Weights of a small sound classifier.
Model: moe expert_choice, layers 12.
Training: 12000 steps, batches of 128, held-out accuracy 100%.
Rows from block 7 of a small sound classifier, named by matrix and row number. Rows with one number within an expert belong to one neuron, the router's apart. Each number is 500 + 40 x the weight over its row's rms, rounded and kept within 0 to 999. All counts start at 0. Numbers have three digits each.
Before each expert's rows are labels from the 100 clips, of 14976, where the router gives the expert most weight on average: "top examples" is what is common among them. Only what is clearly more common there than usual is listed. The data: drum patterns on synthesised drum kits. In brackets: how many of the 100, against the usual share in percent.
# router: router (model.blocks.7.mlp.router.weight, 16x320, trained with AdamW), inputs 0-159
# up: expert up (model.blocks.7.mlp.up, 16x160x320), inputs 0-159
# down: expert down (model.blocks.7.mlp.down, 16x320x160, transposed), outputs 0-159

# expert 13
top examples: tempo: 150 to 160 bpm (53 vs 10.1); march (45 vs 8.2)
router.13:514536466476442531530510521540444477546554532505561487529530465456506459527534529475531470532478460545546483554567496537488439579437517539459467531499548534523492452513439481528545557528459562518461484522516533518450433484528524495518443516524468533479510501488462475436510488472522537469456513549540541514551532501476524518446547543430456442463515501544418446457496438449499460489464480479460495479457430468570490519521456464506467511449486500417476519424495562543468536475477518
up.1:531475529451453543511491474544486496531477498512533537468460557475499522477555464507479449452470498501540526520537449464486459487524471580516512513462467461492525454594532501505519496479456534475557510488482473492562496498474508468436484516515531478515524530471482495508572459484474496541453556452486566453512497524506497539481481487501472578520487534448502558496531459458560492517399503536538535504511452472511517455483472484496464524516519472473674494502386558512524489511428460
down.1:509516602503494559455532492507520497507516494502402515473476494516499491457514510547380513541484484519524514499529516514541550474476511452492508514542562516586491484488436494538493486474502458488481532494429455535528475461546467522573482415489469495595480561483532498492475547493529457494483539477547514561567461533511546525562508494562535493503434505431543507482486488498591559467479459531455544553486502505477445518470431487428510571521530478552509475562535457501519478513519442
up.2:547479467529512391544513491530546502538496462500490504495498530512547478563486359532560550455529443454431523516497526498485503486514483428482527500469505553475509469538492491477508507483455510482493457538499556500459495483524458519464505525476480509574529457506538505406379471530529557517461542472470585515460451489450489530549423532481466450503472498462403593542492464547428527504540482496418462511589456482453494527468539526494467487563518430496483522468444447496480447497475509
down.2:453524502455487492470494533476547521464527537490538541544504481550469537487535526498520503502539521449495500489535452483538552499547529523539443589481575496418499534584449470543501492429532474496519461539498511516519524451511464506486429474442510499489490453587567485457458498540524433514513478559520499484517487480552501572487473463496462520472470501533532536530417532490463462434501513494473530519505534513557484519526535494481544527547554479446488519459391440439556499485452469
up.3:520484548497575446528506501473516524495543498490437517563568415570515483542521470496485516472529471528495476472483462497496484482531508515447498406577493435501447518492457456538467492511589427480574509491462479522484463526494498528455510533492451493514507455501530487494548500513539507492560484479458504506522541473566483484482533488502468570507468556548521503486465448465466449522492467462527574504495511536486456485438517589508505480540493474560521493475535458496450495491536559
down.3:503496541473495532464501458484466437485525439483455403481423462491523450539566570476484532512616482511515546548540488529470497496441510503509485476540495484495498490588530480515395540495508466458530444498542567538456472473531459500432412470524522569512545469552507522443497558512473444516460452548542574504478525556500478483580517505533538400469519510491556521517508464483531452569482537488450491512463515508450520497562500521447533460490475519481521495445452456464518518552508467
up.4:535560502503532506439536444456497495489471475483463506547512457534475533477540486523484538613559500454493536535448496473519516519546454509537504431423527539538456576609491505479480497506504519541493519505528434535501572529499536535525490480548500488515490491459575534404453497499500554544508494491475456571485484584447504477484421512490576551496473446469512578528535507460530529484492409557531548542534494539540532588306510484459501534530495467511559512512455475503494524562529459
down.4:476491524567543516549545508473517476474434446496515538532520526475537489509533559519542524538495506484518474507489488543508483524443472516448462448506569481386565541474487506568521567435434441475531485441513487476493524537588525476430493518453511513553492430432557558521513455527434484519479555493515496511490497534510530519511502484509480445596502504434494458511472500455489507491502529562496433496497469473537532522482468434499470542419459529442551524525453482526438434480492487

# expert 3
top examples: clipping (57 vs 7.6); text has "clipped" (57 vs 7.6); tempo: 150 to 160 bpm (50 vs 10.1); bossa nova (28 vs 8.3)
router.3:477486448547509465557479485507510487466550429531469487381528493493487480529506507505485490444500442565506499492508546459517536479514450498535468460529491461489514533433489500485521487482489444533512550498529617504478470501458516496474494504403548499529425480577466472511480458554494518449478503505504439494551451482494480503557595485536494567485422471518513533547543517482447539471508472549483476487508553467458539479507491541475541450541527556420444464487531465540526480481356439
up.0:508516513503471465486510506483477524465497438497502473481520522471423568538480392505504474489503487478433473512505479463539519431474508563521500499510418573464428431512514438539494505513529484497491506474478570438540523553541497535487523487433506421530503435518469588464557517499535491538513494584495467461489486502470483565507493526633501478533412471521498508538564517454501501562484448510485546482573475520478506491548556501486526523523516556519525512582577442470476469470519491
down.0:500475467533449437438419485526414490508470476579518501501620464456492525549521479526512498511546527466536482556500445500496489484499506513499480439460498520473510424434420445521495478434509467492493481483472549489514507482494565478555507512446478444508498506468482407470519423570423475483452541490461430512490498517458467609532464475532431535533553446443555532510524504498434431606474450510478533528484443496435469496457563493470518517441466447564466532494421536511522559458479462
up.1:472518500474459574518493498480496528473491520536480492457493489557505506563511488528507507507485490467476493542451418516528506545363505525506457518511454414458486486514555443500572514508509512506493453503455488536529480491531453487500504549514503415522520418479496499549614474463521529541513458511440481484482507444508472522559484501465522569548462579428511467531512447498532477518515543496461494482507510499484515481538560550422483501413507420433509504497500501503512500597545537
down.1:449537548503532517478509500437509529558513470518516492461420418507548524510524475462484516502520499455512491512524496525436535550525407436492503560487490537473388527482469474452548487570520474424559505505484488543474502440477469489513390511509450486531487576468476477517456488487546470472478505465488502517546549510515556473478577500437536490512481416542431499491446593497470485508533483502437510561491568419484471465561483494476519475472491475578438480469443513556484524506539498
up.2:491503572495506484515477481481477510451540525497466516504502528515505525485494537471520544490468466518458487558503473501461506504464496709527506424428471515466569473511460524477482512494393498502521499463476515482471519509442508512458484445494488435554470490467503507561474521476519537528512497507485478470476460507422530485491478517506560527491513515523479494536495496466494455425403526548520425472480506531562502508513503524441590524478533583467546501497530529504491484470434525
down.2:487514518538500502494551515420390544410480497530545485495565513494425454490476447473451559485483482521452520545495579430480468541430433473493466563527450489495488486415475520415419512484502467497550447602525448405490467484442448532447530458528464502531455504488519485460579480473528481501495522480488530468525478545473525570543459527522539513484548487514463493554509515444472520528445514516466395546479509468436519541502485538493491503424583488519467539515485498545498437471455458
up.3:453535474544437474497490485447487473553500443475423501552496493550515493475475483507598485478480526404514478481451480471493464491390502533510487583444487521469478492533505469474474557503554443500481433476474531478511502508444504560497526516481523554487525454520501497582511541478529514436466500488530548543504578448473453538533487515423515553478446458477448540470477474449516532445535459394524444499534412491499507456532497482508465503439495534495547543530495508501568497512508416
down.3:471515589495532526489485542558544538486564409568442571534483502517467544511491469436515528460540520473486483503506434430509484437562500509526559419508554538452541405438512501549509459512508438475525586509509478547531445436460533538479464544507511463545529465475592537529523551515488539495482521563534541493490489509410519478567470398546475453484549494471545497540485492532548472519441543504519427462520542516539516569487458573499490497494483449503483502518523481501484485520471524

# expert 10
top examples: pink noise (55 vs 7.7); tempo: 80 to 90 bpm (49 vs 10); white noise (30 vs 7.7)
router.10:527536470552465471557498500534430459529525510497526479527497524491572420530523539468560442472527442504507493507436531514449508546461497544467532609489547596564481476514489489536521525531567498479420508561567513547472443481587514464526496564507487561415467506522500472551525546539542501559500513549532504503515555443458523590499508513450464487411476453478416467491483470561529476531502479482533490455432453465526490491574482510542403436483478547447509507459535533534523542469512547
up.4:474470494565420533518530483504508507501509559457520459521487536526504518544490590512464499559554546548463477557498533473467419465503456538590456423465536599530515491526502505497496485508420513536477481499514483618507504506522485475503521444426528463471450489482476539505538498541546473494476524427443451426493462462515518498540525475481556587528495512492509517491518472443462501488548606556376447549516582516524489486393474538489523501515559530448530534546596517493547496518496537
down.4:518385445571438444422521556522473579471505510522506532489474540487474491546446449521486534496564510484503582492382486561493597406517453493492575550509492491465469501533394489472566539530534543554505475473518482450549485518473492445419445520516476476428463547452499471546487429497500444496480531523504521559512522496452519443486487494425522455460498543504509557557505502523461584433535500471529539450514536411592501497564483452547537485509456514470526453484512474518466498533525474
up.5:454455567460511513518488520580509459522478513490504509480498464495499499462464428489509512501562478462494554462485506495498527563532476478529482528552484457489481549435440485467431489551542455473502492558525473502496468484595550529541445509536463538488499553517542510538483491495505498487469500518471607485376478537497478580557502503448465466464550458497445551495511524573480510508478498463527436520462500493513476470484544478583523448440485499498508496494477485480481470533518572
down.5:463527539568494532506496489422514408494519529506516498525509535528555500545561555450505474530503481498502509519459521490513513529540517474467489546482452515496435490466465494561509516501459457536528499528518468482530440541556505468408468523502500521447491485504478477581451494384494502594550498529614399558437517541464528508509500490541491500439527510490503593508491449518549494472473514522482503565406513548509560482536449449494576467549414486542479406462513486508568463521468556
up.6:521487598532529542504490487516474484534567516518522463464538525501577501547524538560474524398545456356494412540491432504501496490472503650488467437435445523469446442507554492544501510451486457522465533501504505556480508567485453499527590588454485601537507526483517491611514466553581470551495470560508475559424474532533503591529547492496526513501573517536489481501512575506467484495516468485531502514503479495502475504569462550486444463490470500562408496512501450494485487462542455
down.6:463536473387461527487556483402453531486538464532512576557532511511545517449478523573451507391532529539597473496490545514427507477511518567523539518533486499456508475468608460499508405500482460540502484565480508431495500544421456508509474445500411443491480475513488507542490450547462542491465565436508600491444504421440503522519464451443470538500463512498500550506534522547544483505543448445500559475447590446559497482476484507523577572553517483531569455585524485497491439553512491
up.7:542528546572521553475488514585482509515464504489536556507465454539464461427461491538525561548531469444452439493537540495455560496490462508515471502515535598471537567590536478581530496468559499536450472493536479434504513446535574512504529497518533451515512448512474509500398521445528499492486443485428527523500477474492486403512448535438526479467464477501486486512523506477544494623566529521464456521489483505497488489365528495542517478462476440508498520475490531506541491481483466
down.7:508563501503514505489504504512507433449468466425496467430527547481499519490500544519441539530514453472465449543555578435539425477510585469457530530484497486511525487429498560351509515491514501538399520489484429564555446477441586469526516487486565523443466510524438461405557474489530546520478522483483563541481486524471483499503450474459498525469509522504504553571559481564500451509449507496498436456476460461492495484479501511490517554438508449478525477477511516525452555491511491

# expert 15
top examples: tempo: 150 to 160 bpm (60 vs 10.1); clipping (56 vs 7.6); text has "clipped" (56 vs 7.6); bossa nova (36 vs 8.3)
router.15:474477505442463451506514518517500525465515538470472486538461501544512565494438520522508507500419502567430548533425490486480526535514455511522453469508456437449462555435541432466446481530452448510517491487469401517525472489506577516460480469527434503485536381539495504475436520586506422535485482545474452433467528551505482475531440496509529474497543506544538515523560521393496482519521465490549524477529571515497498492452487466448516509475524550556508517489507515464485505522406465
up.4:493525477528471477501505571494501490489512447500477495493422520472486416494455639517571574550472540445503457523475509464539526537448499458458442440554512461519458548583512456471594572479543522476477524504457506517471509573495490511488535458478480504503474497453560541498546559505468547478470473566476544503434461513510505523480503483456548463485493462471510549508556466497491488538573387535579486376504460509503500493382439513641427480458534485469430542557501462469501490524497517
down.4:523504482449529548466509592545535476591560519511487599480446481492460462533420419533452473544475528510561492480476603526442431511465497507491469506469464566457530517536503446476470511492466553453649507521493449529462438446540495465491500529518527485465544457536501446468463456535588521475425494519531531494544471546434520551534510537567434513519493539509476512501502467530524539463507559516447531450496522482476521417499483432535476536529450484495465404467509539470452588491498425
up.5:506481586515460550535485486538483504480473473591522483497491569519540494541529512488479489486519535435465596449478481480538363521415472422491486482506519496480509503617507505500508478500523508495526504431565492524545500606471460487496470449594531505500521542502469502434317513502459523518472608452487608517466522526535483511460467477482483467518525529499430500510511460544522499515514457518543481472594509520482518483527500496472461476505491490423542474473447525494502487477562512
down.5:489492520517491484499519514498512535469413540525513533486527469402510491504466558562465576509546499522552464551540566514542543582491524542525481506454516456466509493465496524523479549546478519433472502421476593509532510488552521510471550501532485504530520456501565518495559472482516510491551508437488439503419475493458489491593512396524540554434513478430604481507455519452479500490512569500535421422554519552508477504412515486512494487525476474437468503426480477519492555485511520
up.6:490459545558511533428486470528470499511458527499474465510527416507456479481478443543501462434510449311521442468472466492513494548480516507516519529464506562482527547569479485489541509531515529501515573492517563505500500500493516484563466528525520543507515515473458510428407513483483556391494453524488488510543459537525487504532435538485536482504464452489468519528533471483498519511552373407478464428471488492498483489349495471517487487553536493454484487534568470510533502504557491
down.6:521449540585530557540473480510555500486523484500481528514470460452461482474512552477532511495514508608556472438503468503504504515486476463463462436467568503455511521406437494537453582521584504463516513505484495570562416454524509503528518539487540499477520502536521517518556486510419492504481459498471491531479560485438497498427512422503524505499547475544550518448511523495482460473547506467544545502494526460545487519437468505504546551443522518462499445518440491440534480553517461
up.7:520469525574514529457506437518506556519448460505535569482453527532490579491488549520522521492497539505463507502443453507498470473481531486511506441475489436514526527385523505565479519511521533489545481420553514506536518497496516552501534452474561497511485502468529458543574517508469534571516508441538543463505432518478519503492435480530536494462483558491526537465553485528470530541534495500547494476520476552511505545569552512501544561526550603514613466415479481484536474509527513
down.7:522498571562509471451523518488534490507513489531485508491504496431543540600480528513563523502481475438526443521468495523503569549463531529491509603492445566560489509504491498512450520548499542452476538474453542464583580475450510518478542462517527494474542498452518437511448489506538484478545542523481493521549528476448503516459429465452493503486483514568484519496441506519448556502449523487486477474573544458511461513545500415480502490478459450447486527532517518552530458438461507